{
  "dataset": "chords played on synthesised instruments",
  "train_examples": 52083,
  "encoder_arch": "jasper",
  "encoder_norm": "batchnorm",
  "encoder_activation": "relu",
  "encoder_drop_path": 0.1,
  "encoder_depths": [3, 6, 3],
  "encoder_widths": [96, 112, 144],
  "init": "kaiming_normal",
  "optimizer": "adamw",
  "beta1": 0.9,
  "beta2": 0.99,
  "eps": 1e-08,
  "lr_schedule": "cosine",
  "warmup_steps": 100
}
Rows from block 0 of the decoder, named by matrix and row number. Rows with one number belong to one channel. Each number is 128 + 32 x the weight over its row's rms, rounded and kept within 0 to 255. All counts start at 0. Numbers have three digits each. After the name is the row's rms in percent of the matrix's.
# convs0: first width-7 conv (decoder.mid.0.convs.0.weight, 256x256x7), inputs 156-168, a 7 kernel for each
# convs1: second width-7 conv (decoder.mid.0.convs.1.weight, 256x256x7, transposed), outputs 156-168, a 7 kernel for each
convs0.48 100:088098131107084150085113157132130177117175069135083052086099060096111083067131145097172121084135116171117124123136115122140133102127114143129133129132131140152177148152114129152069138092144110162115126104140125173136133126132190167140154102104124076138091125098117128139145
convs1.48 087:168083121170121185101070170084129151091220141080184102172136129134132099167118178147209109196137149096142156119145111120103106116155125146128125074102144096143126119118087136140177139119217111125161124117079168111069122152092143113094134089140161106190164089138157183169145
convs0.49 093:112051106126160158073190102156124188118157124190172121086090017104104155195184167149104121115129108147079126082081145133143167130122122135133112138114144133137164129125100003060100113120144098204168180125190185130139107128117144163099102150119139145199123136139101138150157
convs1.49 096:173130082126095189101163158086107147095135168121146199165125155172147115127138134123149126112071060099071156113119093126163124116135161157144128101139148120128116110095102123153115161099102124090172128127098215049077174173155152144148128098137201113159132097146138132190127
convs0.50 104:177161100181145150118093130108064123138079096125115133131135097149106118152176096145114101113162173195204189149114135148117160057110096127114139077121123126136141126142127095100101149143138107105153155121139125091085136116155145118129144116095103135129137117129138158119153
convs1.50 115:163140164114147065099165117140143120118146119142159174123075039129152102124120142060147131123130140135157090138114140082166102091111091091104104128146147125109134131140091121118180198159216073112134119164157148097136129142144134136063091096152145153164132163143136156147128
convs0.51 100:127156128167162075174155126190165194099146098126074158157159147116087121116098106122068068132215111112153185149150138134124101150153154141142130117116121143158168128152145171141174117060241113072103122099147107094110138146135150142080090088072113127114114069158138161140140
convs1.51 101:137147122104149082141162147137117134138079035103071152151112167097161145143136183136151094160125135162152129178152180066108060139140171139103109090109135134146115158101105146115137116092111193121169089066104045115105117120131112110166121087103162170061160170130132123150131
convs0.52 109:160170160119148158136138134188087116169150185137082153177107092137139122140140113140154171212132079132095224179133183143134144134159163120123118107176157134158114080112155142110128126091101159149147114091129134171122123144162138093152130135138123128113150139135122127124142
convs1.52 110:150148122104137151073156087131122105120104116149116077137053065115131141121099100104151132136064088078052062096128093075122157116120108117143149149112088086084075107133084100157172144035104135160129107132168144132185148165166109077107156159195138092079144141150132155127103
convs0.53 099:107084103090100095139123151119159121098127096157160117136124155118100080130065047113180157174163109086155160182112121154100083139149147136123123124108126112123135145151208223150082182073101125093085120130115138193168143132146111119132105109114111132115090097082163108109136
convs1.53 104:069116118138082133093090116099130112078179051124127118121182122103114125078157143181133132122118154132108134133152130140079064151159116157102101102119138133143144132130110180126170131101178160120093108130097043118143117102084090067070156139153128106181105112096034135082129
convs0.54 100:131142120122152129119156081175116156146163110161133143158170102134112148119109091128067128128116105099102121136106125109104073103122145111125143112107138130153161150129153132117116085071029121114180108121102119096077090130103106106120127107083101095055083102143110152114175
convs1.54 104:108107112163107101130149081095145093109110054086132165111106102115110127177120105116137133175170167164174133163155106084097067133128128137128096107137125121147149137114100139138130136110165177174119087076092068043146107112115061087108136095168121089084143144137118081090112
convs0.55 100:172145142106145090112114142134152134182108140118103115171137131088143118163168106135080121133155150104208124121128093115128125105146153143115117095140140157180109114086161099113112138166162091127120138116144065121139159161181107132084123079092119127171102127157147141101058
convs1.55 102:109128122141104216151139087125136130139138212131143125094137101104128137131205195188088117067118103164155112155183168149072071098159130167142116116127147164150152105124192132116134122162052156148189150118100040161166120093103155092193164127084144148166125154158136146142119
convs0.56 104:141089134155094125139127172074151134172102142139124147123151058118103123157137135134142128163165105122161103093143097106148165148160123145135119092167156144140118086077166095078082150112193111144158154068173088169176146124168145109169136077142145183164154129131130072142058
convs1.56 113:145122097140110175068109082176101187078210234151169122128104072092140110108169152125111128130090112123162108143110152140161094129148138160119151137163158173132155103142112167137158155089078164144210165158119139151150158127105181073162125168108172129147143096165145118162091
convs0.57 104:130124154077123151160090117129104085145147092089133103144094121108158117138135149177129149144086138082101157170078130089124100128128133143124118134151141181139147136116200129105048050145049107152134182183162168076101133136115135118098126121118089131074075160150108135109167
convs1.57 104:091085140130174109131134200139188114142084183118125141128110150150048142086126122089105210100166125139127132118163119136127078111108139145095119087110114122130119114110169147186147079155028074150098113096188175133142139080109121104146171135169133083110112100108068136126158
convs0.58 089:103134133088101096096087136154177096088072057103114115115144125133119065101129075105177179169147158035041109170104112098089142160143161134130119102147142139153137141146131191187082073094006133164106136176131199199171146121109116095132101103136111059105154145061124120060141
convs1.58 082:129115159116126154120094188124073123136152136121088096186175122123112116119153126095197144091120089107076132144143094151063099106122148153121126114123119151150123144094155160151173033113145092126086171132096137180097078109107152101073201088140086120131129095101077153137165
convs0.59 104:182186154132107115088115145142166141127142194141146082077115177163196201111125107111053048096100120159121153141160136166106037132171148128121143136118130117089115153110015089154171112114100160109112080131093081078114127143129127135124095076079130110127145147146128136109108
convs1.59 108:232175133123128083182162096097117096136143054105124119110129151132141148186113189170103086111130153132151202151143153132094078120114122129150146133134158165160131120130204136111131118176180139180093136098081098038104101117130116132098116150153094159154113138127173130150121
convs0.60 102:200134106147103065091139089132172214157126178154162136115114120132129157135123111098139078125206171141165105113123139117116123147164168130131132129167169166127130145137115130104135126151154093112144094064104076163207156127145132147157090104074120130136177143134109138136084
convs1.60 106:119159075071126158147167094081110128153126119160152175151117071108125127132180219174059093076086129181158175131112102130080043153140148159127127139137142152179141138129152129115138164137144173166199134095069053041129124130146085109198165151129156150106095154140142135171179
convs0.61 103:117141125148113085121079105117118100116103111131122132178106098111155145179098119156170159186166081059134140108084096114102121113167131118130101087131156143145120076100148126128158103141157135136166125144154117148142118162149115130165158176180117120145118136167175130118135
convs1.61 106:093151121108129120135094109194135170140217137154091099104115118073119177081176122166099173123108165162187091130167183117124170115120126133129127143126121169128116110130151170127148151158141206132119169103117065170163117101116131103180164187089117145160102140190092135110126
convs0.62 102:148104118103082114084128121121143103124104200150174128108063140148162183143061098132128072146120100162150096130135120137127128132147150122143137149163147132106130154146087080114114108102064158137127065175082150135118114132135135163081052067060088096125165159135142115129133
convs1.62 104:208101129142120133122204129076145104115143101158175124140164154151127155138131139181070028088102159135091190142150130129093135127136116160114095115137165142187140109119165136107114144169202111163099158095083116030093134109151114140146145153155130159169076128105122160100136
convs0.63 105:188129211114141109098137200083146091187064151104133132136183120226192152124141114137118095172116129095175098140120122111101141150162130149099089091180154154156132102111126110129091077110122100122170126115145085134141185140157153124088100040106128153139167179146151110152063
convs1.63 112:194149135146116140125133106148103172088178194109131131121152051129140144122128131125111151078142112181153104107154131131133109087135120136103110095101121155156141130139146166119174093149120127141120149114098113110079118107120173086181163128143156154183128096135129149161157
convs0.64 104:132162155180132126055128108137166128111130087139165133147130243151156195105047103112106100112139101154082174139174138113089125139170164106093082056112146119096117111112103148140129124133119167165149106119106117125136155092110123129138088112128135123169148145138130128164158
convs1.64 114:180164159128106083105111167119078104137082055076121131155076098156159138135098139149162099128126186136127168124134153130154119104105115131119129144135123124149148149168100119170149141130160119098118094060058119093093110166119086164149154140118127190151131135099115052110175
convs0.65 105:144158090133133139211097125129175103172043092083087108152096121109100131153176129207103112156106105064095156120089073088110114145137132126121124107143148163171162144129183134042066030097107138130183142171188145102153140159105093127098124125146115066074084122121178139101222
convs1.65 113:041093130100178143182121155176120179136142119174109112120104084076139105104086115136136142135115160161130119108108186080126123120140139145113091080134136145140130110146113130157116108093018169126103085089155100135193133101122065116188160199129115115037111175066055082098144
convs0.66 104:058154152096107086207140194139164157121140139108044086137135135137118064069116132154126180141095123142172143155179147120135073183161157158117086120143131119161146133122166154140102126083172151107080119086124107162176132113180116115144100077097150185084106082076069118104119
convs1.66 101:073131113149146132186096117168089141133113132093062130164183149102139111132156137170135148093136072124131130151148119104122136123142154132099126135130129130115125130131128165166162105106082171073106166171198035215133053125131124172173108103103102123136100119100180177137160
convs0.67 101:154105106119099097133120114099114112085140153096105108127146123113082058067088064116111106079115086075104193151151094119120101110093097095098086109125114077054094100118138145127136115091098110097079026030010071111095085059109091099136130110114125117114149123108102126131164
convs1.67 087:104154138142122115108128153142152158115148122148128144127086075168188149125091084060171191152140146110154049080080064070114124143109112096115117140073046073007063084080076065079143142115127142139135115173173124166149149160135128115116110162206167149128155155168138113124130
convs0.68 089:125105126117127118163133103154090091118142102135144100103098062145164166117077138186119148130100118153170086100114161123148119150146090130124161107166155129096112159145077061150137087116114176186135085153162143166138120146165144169153143150140117149099162133116076153100111
convs1.68 075:073137132164148147164096137142206128184126092142137166172102136128140153129146163117128174108144095174187151078139135121107136139121097127127101145133127126122114083074136121152114134194138131098137186150165073126152147139131082163095079125147147162129146124172218148138165
convs0.69 101:156118108108128132073168158109150139140143171117145156061125117166158156142158146140106088083117140104079094131086127150118106149148145131099122107144161142130126105110017038083095106101100151145107136155082149145157121112146087126132090091129089087165232178134151157113129
convs1.69 104:201114102167143132139181145073108103115181174169168147140144133174154120118148172155141070051102118127063181165137111145119166102125134147117148128150150145147109107116161139076143143149135082170129153093119186101113160163154175098168139122177116158139146149155127159131121
convs0.70 099:123086142168163160197162105146143113080140117223138142099153093093092121123149146200141140118117101083142122135151116154152125157125135141126135150108125115116137140132128116111104174138154142127150168166132169128124144112155152176109112137138139127146110116130141153138176
convs1.70 086:141133111168112130136072086107128119059131019086116148127128128124155140126086116135177230181138135119137086119053100111157105173112138158100123129133099087070095102072019099102135128146155174126095133159155167151122167152150132127093076138191198148168145132148149073099127
convs0.71 100:170162145108110124125117112168121094123138065160105098090196058163099078096157129119143113130152138145124153158106110117116153140117115129139126152165151131159177145151165151106074070162084086130137168138175188117140128115145150163149136124154122129082131120119120100115160
convs1.71 092:107126167142141131109104148156135149139146183097125153225137138101146120173137100117179174163096114131137135174073135110130128140110127188111104104106124103138123110088147133176125137119150109082103090187191182124104082125206169177096094098150102143138065133128172208214216
convs0.72 106:146141176156073148100106087092081116138143052092070054102105121161188159153130131103097109138133083100096153132149108096084133121143108102083125049163149142090136079119154140144126152131143159157129130086099097130114100069117112086152144122092125135142160143153139133113154
convs1.72 119:095080102048075065097127111156103131143131171128123123098122050156140075059120104055157143157159140160145045119051093061124083131116121095100123139133107142104113134153125147122137162147144079088099128093123108144155122122113134106159141143127114130099107150098088105136115
convs0.73 105:131107140104116119104149140168118192168145145126164118092097073124128145134149135110079055126146125173151137099132116139131126122156143142145125159109149145137156122155103092125129132147179106154123132132148083105092125172129177169085108072094090114119138113144142161146148
convs1.73 112:223099084132092161169163147102131157071129130139181145144142087129167140198161159176131030114093150162128139137115164081105095135159147167126125093129141147158155137124130104104124145135123123124177052114052072068069179122130158076184126164117152138126157111142148142148145
convs0.74 105:097072176159105131121105160163156079117121108132162190176196152068112124134093111153103124135115086101087108122099108136110158116114145136123097102064106112115125083084171134115093130152111157145126155150160158120109071124182143110188186150116120146167081111103157090119133
convs1.74 110:163099159140090141038076148162076107127142113096144126179192099084133140151118071129125123125079088129101103157124100134131210120154143146151137128123120144121181172148096099118173113076171154173148153171103176139113129158205124105102127121168170127197113135190091094079074
convs0.75 087:144113139123124160150127109118128120161194110141126071126128101086111094112107108177138130126117094123190152171112118153113111144098154129145154161121111144131185176145211124139145112117079107129099088137097108118137113140171148140125123122098129113112076144121145149099138
convs1.75 069:048073188113152138171078096079155134115202045137138148120119105143139151141121158129100175126165149124089102125124160089146088148137128148132100086128118120095143127081098088126138127122127148126059098142112051103151137147092056100048083147174081095164137176122137085092135
convs0.76 103:148146122089116153103110096158130202159152114088110104121174194122117132116147169057087089124127163184116136148098110103096087109141148155138077113113161158127140091102148078094111123126149076154142187103114150105097150171043102116124098086093089119114100123133102084146123
convs1.76 113:120126124108135100108085135077164102134138170112166170098114130169084095112157127125123082136148130149148131130146144124001045147143144147130098118104132139185152132131099141143158177155072083127138070099102172103112170075119193116128121116135139168115143084118079148167137
convs0.77 102:111126107098108093112074106100108099109104165089096093097109113101068066076092076134122111154104114114120189184119161130142127135122110098109118113109106097095101101111190197160167142137125064079070040022078093113090086086082083098150130112125109119118110111110087092095131
convs1.77 099:029085099097090076081105114156107152158118143187167147128107075106106133109091117067151158163108110125090066067054094075098120142151105110140143162059069045048057074086117087119096094059052137156148151123150130160158138101093076062142136174157155123080175118147108130099079
convs0.78 106:113130140166107076104125156166181166094131124195152106185081212165179198174057103120109080164160111085144118093123138115097071140161147128124048084144160145107106078101083086142181133123131166184194108155096126128172130133102112139153113128112110171155157148134132113103157
convs1.78 115:225187155160139076135140186093073101156146052150073136147131101163091189096130123214154096113099132123144143119128131151114236091109137120141118190108111154148132145167130132130115177191152120132120167063108036106093133132151108144163160151120127158131138133177127095135195
convs0.79 105:099119127098154096143078143130128101109094057132117119091145127119133076131104074107176174163166163124132074170077137110085124117132147135129149112117140119137145157157167222145062089083035170137133130132158160166139137112164136141172158129162081115081106097070097126090126
convs1.79 101:102162137142128145171136120147126113169162121125098118180108120081090096098146100112150199140137118131131124141141068124161105122134129165135115093133121104161159146101158185154164044092173150111125189165168118151120066132103118142081142082106096092143112106081127174115154
convs0.80 108:104111175077178164065145097163141148121122050084092122136098091148146097181178128113065137109048136109023130156126122091103136090142145173140108123081113147155159106136098143168037132127103113155117130153144159098110097113092130126152163118135072110130126111087126124120116
convs1.80 131:124107018143128118123087120140058106095139137127102101080108096190111126112167043162120146149142155120073089142144067141110121118128150142154140087126121132146151136102123113131145031087150097091124150120098101140079084147085118086101123134104114056132226134142133124063102
convs0.81 101:177186161116171099179127154145119180078136114110114173165141147112114133133114104113125149180141155131141199203117196094196102146187195114151082149173141165173110163117223152211134137147203092116117107137153130139159158158142150113078062075119135157169176144143173147151101
convs1.81 103:114174074134086101100134161093144107123056157109117111137175071113114105096114168092118130102148132122080155067208116209111095102108127117182100185102142140150164150157147131155159115107082147121109135108054118136110094103092131135159139120075109156167158106127092098161140
convs0.82 092:116072120145147129142154123114123135112155111107132104101141108099099106137136132171156178146144171132170134109159121179122133152132130145157109131115114134104136124122127110115126172122146144164143146160141159170140139145134148185108139154139159127123089091121122145098150
convs1.82 073:115097122182145137129110113095126146124148112093120165131164131130155155156128144174214217140153101148161101138097124085167175147126171121160160131106099116043119071061120126150142156199128124112162130161175180135111193147150141143130079132110160130159130143160196141167188
convs0.83 108:147154127159155138130080125076097091115081146134130151117118137133150158162159144125109127128120133129123122124129102099112099114124125147139126113148141172159180157172116090097107091070061118117138154146137142116106135123106098078081118109087095091086129142122118117110121
convs1.83 103:139156163088187065146159121165103137070110167131119144115122104158131106100125089152069090093113109153144111156110163044103050101102109105072073063167171182198176172182157135155152154144119131157156142131186142118129111115125129110133144124148154148163112115091117109143141
convs0.84 108:086162152121123104180092183146082122103146101106148143193100106152131115153133162127124124158127133126141097092111104105121126123156134149133087087140141165171141095084117088131091130122146110113086134177143135120137164186168165016129108127139072090102154140143186149108104
convs1.84 113:130124100189155151169076143129132140208132190158097099137192098095074135110167133174083102059113136145116133127185142147117255092123135146121124146131142165157120145152114126131156113141093155158130185159158081225144152131121129074165147122129141151120122126159111156092104
convs0.85 100:148161157123201101146103106125053095127076108126109133113099084168176143165154117158122118153110147132124154153087138116096121116109142094128118122167159148169155173165152120097151125111118149153169133164155139093109105111142099108097134109115110100121111164120158118116121
convs1.85 094:155187180193156135135134167138180116112129098150128136133083105159133139126118127142159183144182176168167113094158091134109101099108090055101082105147139149123154157184122110155167151153143093131132109144137163123120116165154144138120116149158158187152132109139080147110141
convs0.86 101:090174177157156121167080131122113122116130129141148132176117171130118156171089137133081121157138117103177125118128143097141102138156135137126091081124130153097134080099138104126123158099130143151137141148137108197130172169141128061122147139149121153099136124126181137134107
convs1.86 112:110148114148126083173074134135123128163189099131101093048138086144077135061134146143091157101142119151145120136179172143147197124110131117135132155137137145139105158155119121097137147180062143123126134144141043255164167108113135054129128123085134151114186142172102085069098
convs0.87 104:094168124198130129119139126171145143112143127126115119111102163149161166145102141159072119139121065103085133108120125102125118152160167132121096096168170138113093085099057083069104112113102112169145129124113133170172129116082063087157107142087107146115177183130118117113164
convs1.87 115:153129115133156110115100139121101117163148135129136120174108144119110090079089115111101129110081130101114166127143157151138162116126124143122126153128122133169121124116063136167102152129169081115137156137102149158121121142148101160108131083094142143119147140121135089108108
convs0.88 085:122092085129117104146137103139132159107189079141090126097141073135140102113152162135152124038121125078126143103151116086126102130112130141125153199141130158120163160148079086071053109128197115125065161089118110088116083084101150130088158128091101101064103153140123163185142
convs1.88 076:162085147123144116125109165110153124137120096110147185213103170170121106176130145124087153137164166080122103139105144069136057169123139132129145107142112118111144106070097094127167139086163134102166085158105149100096158197158130155145122149200132078105172146157174110143197
convs0.89 084:154106127145124112141129114105114126106157072149103075102137101120146119116139129161134171092148150138171128138163112156124115149128132129129131148117137139118164149152103114126096170106149137134111168108118146163148147120172144175087133128144166137118121128125127131124156
convs1.89 058:128098146167138135148090105171162163090155024085140180189151137141185150156119104163129173134126123106144110175074161096174072121100139152127121115107119127090122086055080119103189145068197132076116126145126160134134146103147105143078123104174133092175130176117175143158164
convs0.90 097:150165162169175172116105132111121115129120208178160143159135199193182189168130126166043072116116113088109084140137154142124118115111144152127108092098093131135141132125142132137131131132076160174181181177127124107101125144129134166166138137119103112179142189203193127155186
convs1.90 094:220162124113127070051122091101119125073130038079111156128142126108126152104082087116100128148120131129180105150123128076075046113118104095102113086133146154165153160136094050088072081051070096081041061078100130088123160121160135110132140157176171191185124113122079111137142
convs0.91 107:217182209181144121155104098123152151182189104158120104113183154214178167128125121118179132122177112122176189185137110134113065153140114103122106138176168128085123122123110134106105104073096183164122118080051072134143161114126155148185140103134105114108153117156153133127133
convs1.91 116:183192125142131118157080112121136165108127066113143145129081059184196129092130119101157174153083173136186110077088118105132113123112121126110142174114092113070088104132116135137157121161196173129111123108116104219172136125112116135158146177136123131132180165141145113142153
convs0.92 092:074140097111152117130125092094125149120167037092067097056139061038084104129142129119190140116125161143067171116096145120118115127134138113104124165163151144161155159165173125133119127100119148173164212118158196213205148136121137124134122107154105051079096122123142120120161
convs1.92 088:052137108144174158153120103112117155120180111145144140137127142098111100085131138109210163188171135124097107135108108107113072108107129153124140093123114105143104117099183163149120118092121119088099094148132110175180155132101090088175157122148136086092091139085101134186145
convs0.93 084:184125130088144145136124118131120094145114152113140126155103069101125126136104117167134141142130124073087120138113109121106122130112138124145137130126133137142137126132174172116104121119111135080172112140124141131151167168153120120189086177106082063071113129196149118121116
convs1.93 075:059136107137113133073152061146151114140124099138058155096151103064117176145143104171067165142121095137137130156141118114059064108135148106119107075149135159120148114092148160136144118116160123175084121086138117109192133098111091071152123162159137083081088083146084077151150
convs0.94 083:112118118141159108065101108132109152096178054120109124076152097144131113112119157115145155120139162139045141128136135112139135129152138128148142135130141133125184145172110144126077118063062124128098129125152157182144145124103146103124109103105093066113125076088112137116105
convs1.94 068:082108050131126110122086129100114129108121099072108094165110098130153100134147114165178107131124176148141177165182100119127094113118143126124099107128106131165137155103117131134118114069186125073150119130124162157104105121134087058124137106083175092103161141086161167137104
convs0.95 104:130133205101174126150112086141068113106090094158114131152109184115172096163076120136127148207145140180091164183122196124122152108125143091128103107143149120161119136153129168125160130122140122109143082166101090152176127144153060114133147147138134121118163146118162112109147
convs1.95 091:086192096211034140044135181132140104087079000143110129086063105117107119098101076161157091124144095135125125088148086156096131097083098089134096133127136105139141154128173164159162129098068064138094121111153107088135126108123131107153157167144168125116085137155095191114174
convs0.96 105:087073078096086109119154154158174132061126133124135090130088099127134133125070131130110151176170126119110066042094118133119126169161120121135122140204151125109143156149052085140123060047131074099131088140132127195177148143124143180147073091122121111117142143116079098130145
convs1.96 111:117152117111145166163181195114111137146129193137158171175172185107118177112154155206138115049079089135115156104103139154139133135136144152136121163162138158182140126116179180104057076141128181158161196141152154121126148134129153170150147152108132138153094111151149154191204
convs0.97 103:112083102109133150151082146076098136162167191178133049085063072095099116153128177226035075106075057097085100095108123120113137067101102116122153176091105118132154148160157136059105124110168077097114129111145165157091109119161123143132146138111162127129156177157199155163187
convs1.97 113:027102081138146125145068093117123138072116098154161148096148183117141128133126116163048105123101096084011114124101161114137085149124127145126123097163138130122120101087108053065096122056055156125107098165161141140140165112136117085129120160127112061106176168152107093062030
convs0.98 079:127121158131106099112081131166128135138137102131094100101148150099092098094081091068172132205144107207158159162125114130112137138127148115132117131156146143131154131197155124141097090063037091136123065111163093184170159159154151157086114116105110114112109125115108102108113
convs1.98 059:090060117048061110150056082081107099129182092096108104151109112134121127154167108178118091129147121151136203211149205177137141180143122158162095093112125123153135112100117088171152102165171126071165156084097085124099118106090102092045119130109103201144130149143148156114132
convs0.99 101:127153163150163122122149123152102115135161088088075125174125158126114117140131119128120149123147105127108158118107089134088041131121107100117112108108125125132137117113124125100117092051091161141160145175131154140150124157154094100130115138133108077091125110112160138096123
convs1.99 111:123166157208173109124123119118123113155149090144138114112094114140156151097085113128217180185129140157118061098129121094128192101119113104118124144128108094092095109113121123118132165135167117122100111114205160187172147139175142172097141136142109118116150182181140138129144
convs0.100 102:113132134111059155127103182137163097157134186110117127142160235087112102099113163111130100159078113195118162135153107131108096115100130117092066072102089108119132130112124118124108049123102151078081092171082098134131112174162110152164129105137211229167098100075133112153162
convs1.100 104:108123176130152120135100133138093122121098104135113091163211153120157145143136114171166114163142076118142097130098186148068201107141145147140125133132150152146146130155171111122148088134125156137085132140169106164099081130201140149128111125143090154132106163126126204114127
convs0.101 078:155154167136152161116102122095121132173129129093112127127084101149144158154179168163129155145106133117085158128134133131127127142136130135156159126133126155140136134142116086101116084110075178182153127190148178106106127139099104103101117128119096081090104150132137149111130
convs1.101 066:120092179154161120167101154087176108135131120098129137175137131183114105144110142089189178149219133119115113078132106122081107107137135143135107116107125115107104099100118058152170115231166104128090136133187171122160120101157142130106138121151076139081113138151138146135128
convs0.102 073:109108121108132140147110131110163111148157083151091130118131078117078055102182160166176156123145099114130145118152106160159157151121140155176130164130130131154179151150090117066091141095137135093120165137139151153137150102154106125086114088102116093094082077121110142139136
convs1.102 057:059086114150159123079124099193142184068159137097106106177170174144151133163172116139174184161143130093053058146051103011089034129126131140132131089105120137126118112076065130164151126068118133064082107122166185158106132103164137119139112124096146046076132161116140133142125
convs0.103 103:109095118096082130117123122125131129163141131107122129122144092218151133128144134147113129084078057091120127120075084118097080133102091061068086096163124063037082074109099115114113130093087151175097079059073113145123102074090102104147123127129150151150191149128129151135163
convs1.103 102:135172151184156136137118156151140167172180100122130124127112063220202198158145152141198191190144148173151081067087092065118119142117108102102138158104083074045064092099058095093133101116142134126139156148105117168152173143152155141135127174197190163113157163209164148134142
convs0.104 101:139088147114139152113163149144176150143100191114130151108153174081143139112176104140144125133119140143124093156093115095119093146148149150107136108118152142176139146114117079132094076189114151148163139164171096064104136108127137142070085071101109102149081103144117168162144
convs1.104 097:199113122128080150115195122136132131134120134083128154176128080142147124155119140097135150132177120156170138187158125127089078104143134134129108075109139126117140112102121119194195131188097136124119080071080112057110095140138158124141122149180139197195118117108071115149137
convs0.105 094:144124127163150123126173134142127120177133137114120120105108126170134165152163132165110185127124141123146133101133144136140110133163137145147134110159153170157117141119135122104114123165144105179134133142141144168160152172140136098180124152120144181176167123142155131085121
convs1.105 081:050110108090145150158147167125150145138096064060108093128120078164153105107118191134178163077108111123096157109148138164102163098132150139147114127102127129110103094075127108149168118100063120168142195148129168161121135117113163164108134120134122140131189149156192138200156
convs0.106 102:134214160125136093136122146117117166142117158129104105168132190161163166131086148094071143216107126162189123110134126102115100128162140115126084125160124147117119085137072098118112134134208133117155140094080080127131126133157157146192118136123152223120149118125111131126116
convs1.106 097:090195108140149026224097126157129162161097067139087150117147089181122181139174116173116130129157123186156162106184153120154156117109135111154134158144117129140101119126073139142165178191172147122115186107142065154110125133114148186164096165128128174118189160161194126122173
convs0.107 104:141131153184133121133112135148119155086183137115144112151134121146129141170096116117078141176141085034014130121126139074119102118150145115136101105129155164139124070096069108144088116127113107158165115102056074147143137126111117111179145158146114194142139143136134065109145
convs1.107 113:112127116077121114027081191113119156158143149091058130140080034113138132062166098109119183129132148190109149116162099148141133125138115139139143144113117159130137146117099160148157155099163129120140166107101136174086079140155093150145141104139198098115120158189072155128132
convs0.108 102:124125122099165165106151106139123130146099105117129126128177148117063103142173136129095147113097145123084185124114094112075107112100129122112117089110110143145132138089148160075079098116092053167124159162126140151174150153121111155207144168137148113146133136150193154152133
convs1.108 116:056054108108079090113062119106110146110115133098146080086123128084138051123083151068186138133133166069105132135107173112130010114105114123126097109157139125150144123145031118118124146056129177092099047097065184161174176091126088151172121166117108119115148148078109095104137
convs0.109 103:126152124123152146059166139172132164076212136137146121138158119136153164101103165139092140112086096154120165105134159119151147140179151101135122128132133153119139127139088082131109114131112106104120135098100122081134134121129184159091093115069105122150130154134101145149127
convs1.109 104:183135087147144119123120127135157139118098108130137149170119162186126149201163137166082068112092172126126159158168121122138115133129134136128116111111118120156125128118168098155192136097210141158153146124071123121097125164147102171155092133152188132216142140159176128137145
convs0.110 105:148123140111126122122157151126132173106149136118148087127187172166162126104116106119051112130103147150185122140108157072148062154179138142147106110176152144161131176116130087141110089147089109129102119132130113117138156128129150131032046009052091127119154173144115145145113
convs1.110 099:188155116153110154098129126102150104145115203094130147152173110154164155123117161105096112078143108158206145116180093126137098102132117117134097131108114137161169124137174147164155119176134139098136103124080093087087122120123121138157134130166157155239112093118117130185135
convs0.111 101:095088119161127151142125156113134132138132096128129117142122168113083122184149146122138124156139135096129169141141085079072106112140163143126056083103137157140133084108182127083048150114125117181183223129177154130170123157097097081170168117124146164157102118097168086174154
convs1.111 113:091136133101077180129084169141101154115161123102134112089116097149093099053130083167150143182162145128144084129126137153091145104128140153133134129111132135134146170169073149174152152110094121082135086104106130150114142112151174077144154115119185136127133096124035097126128
convs0.112 104:095085108090140138050106101153158086128097105100201146120157169183172156155121114081118092112158203115094133105104115127098064105134117119128130128103127129113166157165047116137128109063015163147133118151142201082094133135118141125083153115105072054079153153102155143149112
convs1.112 107:223103160213169125150137199080130096126157064127152118130149174178114134146117096143155121127129150171153166147148105127096121104113119140123143116135126155155148110099167167124122123188197067117109108079128173097091158126144129087108156110139144128092154106139087111107153
convs0.113 100:092103118073066123128094128142112104104132083106135108128113055131162153121133117150089119089133122129118075070112093134108137104099087094136153178150136130102154146149085074126119122129134146158079100135154150091094079140133158178073153130089102114101122163109144125123146
convs1.113 097:155083164128098094150110161149163139110190157138149167165168180161152154198110103162122131177141168143163073135120153085125071148125114110107102116128107110130116072085142079107102155177212100101132118197158134112098136152144166148116135148168107111178126154149178126146164
convs0.114 102:111150121074182153127117165131138114154089091051054112135119110036111105185228180126111137145121157113084168118122083100136159115124149150139096117096128168178143122117143112093085101138128132114142222159165144062141179140122132140057156125150135174139063132143107137165097
convs1.114 106:068103060129140107203157118188133130148071143150113123143149205142099066129155097152141193157152095107067062145129176116135124102141158136138123135128134136134140122129166089183156119109058120123146084121189128185153131081128145198225133152119119140121134156074125118166176
convs0.115 106:178118202088176115137145060143061097117084090154112115130104111148165122170142152140137103136095124120094106137055143088100117135055145066141120109137185118201119179161125130098105114096070148133136147139156117086136113117107109094142127131104127085099140185108169096157110
convs1.115 117:131192116174074191066100169117163099165118084178082143121086116167123136092146125141133145128159182137184156063183038180042158098121096104099107112131132138120139140159146113158160124159132127163147114144110199156130152140139134110132153155142157185125119097152054180056184
convs0.116 105:097110080086129057105076161132128164136134118177127086078046077143089077116113120106089106111105121085069127061130101097102103135158131124125147141145166118125135142171086124094049122121095095103086139079148135152148160120122126113079056078081095058117168148120168123128178
convs1.116 102:111135079103106147148039174122123145115154162163166140146109158132124100132159148160149052128102154161128137101094145104081018113134110136081097100127149120178126114127115122085125114053142155079170101119126094157130178108083152091135178191131134094126167091136106128124142
convs0.117 103:109163130135119128067122145128161154137116161119099089121205211134131132114108145103130089090152167181077165124169107084073127125155174125124090149107140150126165152172117149133085127105088152139147115087103114135146134101084133136094105049073111076099096129078127114194146
convs1.117 109:171119131151120120131152110124096160103156105100123118171096073141135119149138084178132130184151176153153117148130122061076063117136139144110082110127124114153141144152111146208194144117172138129127072079086112114088081133140095072163143138107176129121132117091101096148152
convs0.118 101:153104156104135180121078129133121128127155085104084130086127064118138115137187176195142078058110180081020096115104143083131169108096122141144143128087117149165139143126098117138021083155087145110105174190138192107104107115119148134141181160129091106156133121114092123138155
convs1.118 111:147073128147096162094118178130128149124167155081142123161159128097126134150148087064149180088132119118077135142157087165095144105141169148137137084127142129118162133091140125134133051108078075137093164133160255120072119157149132107116134076154123052140156124140151150125147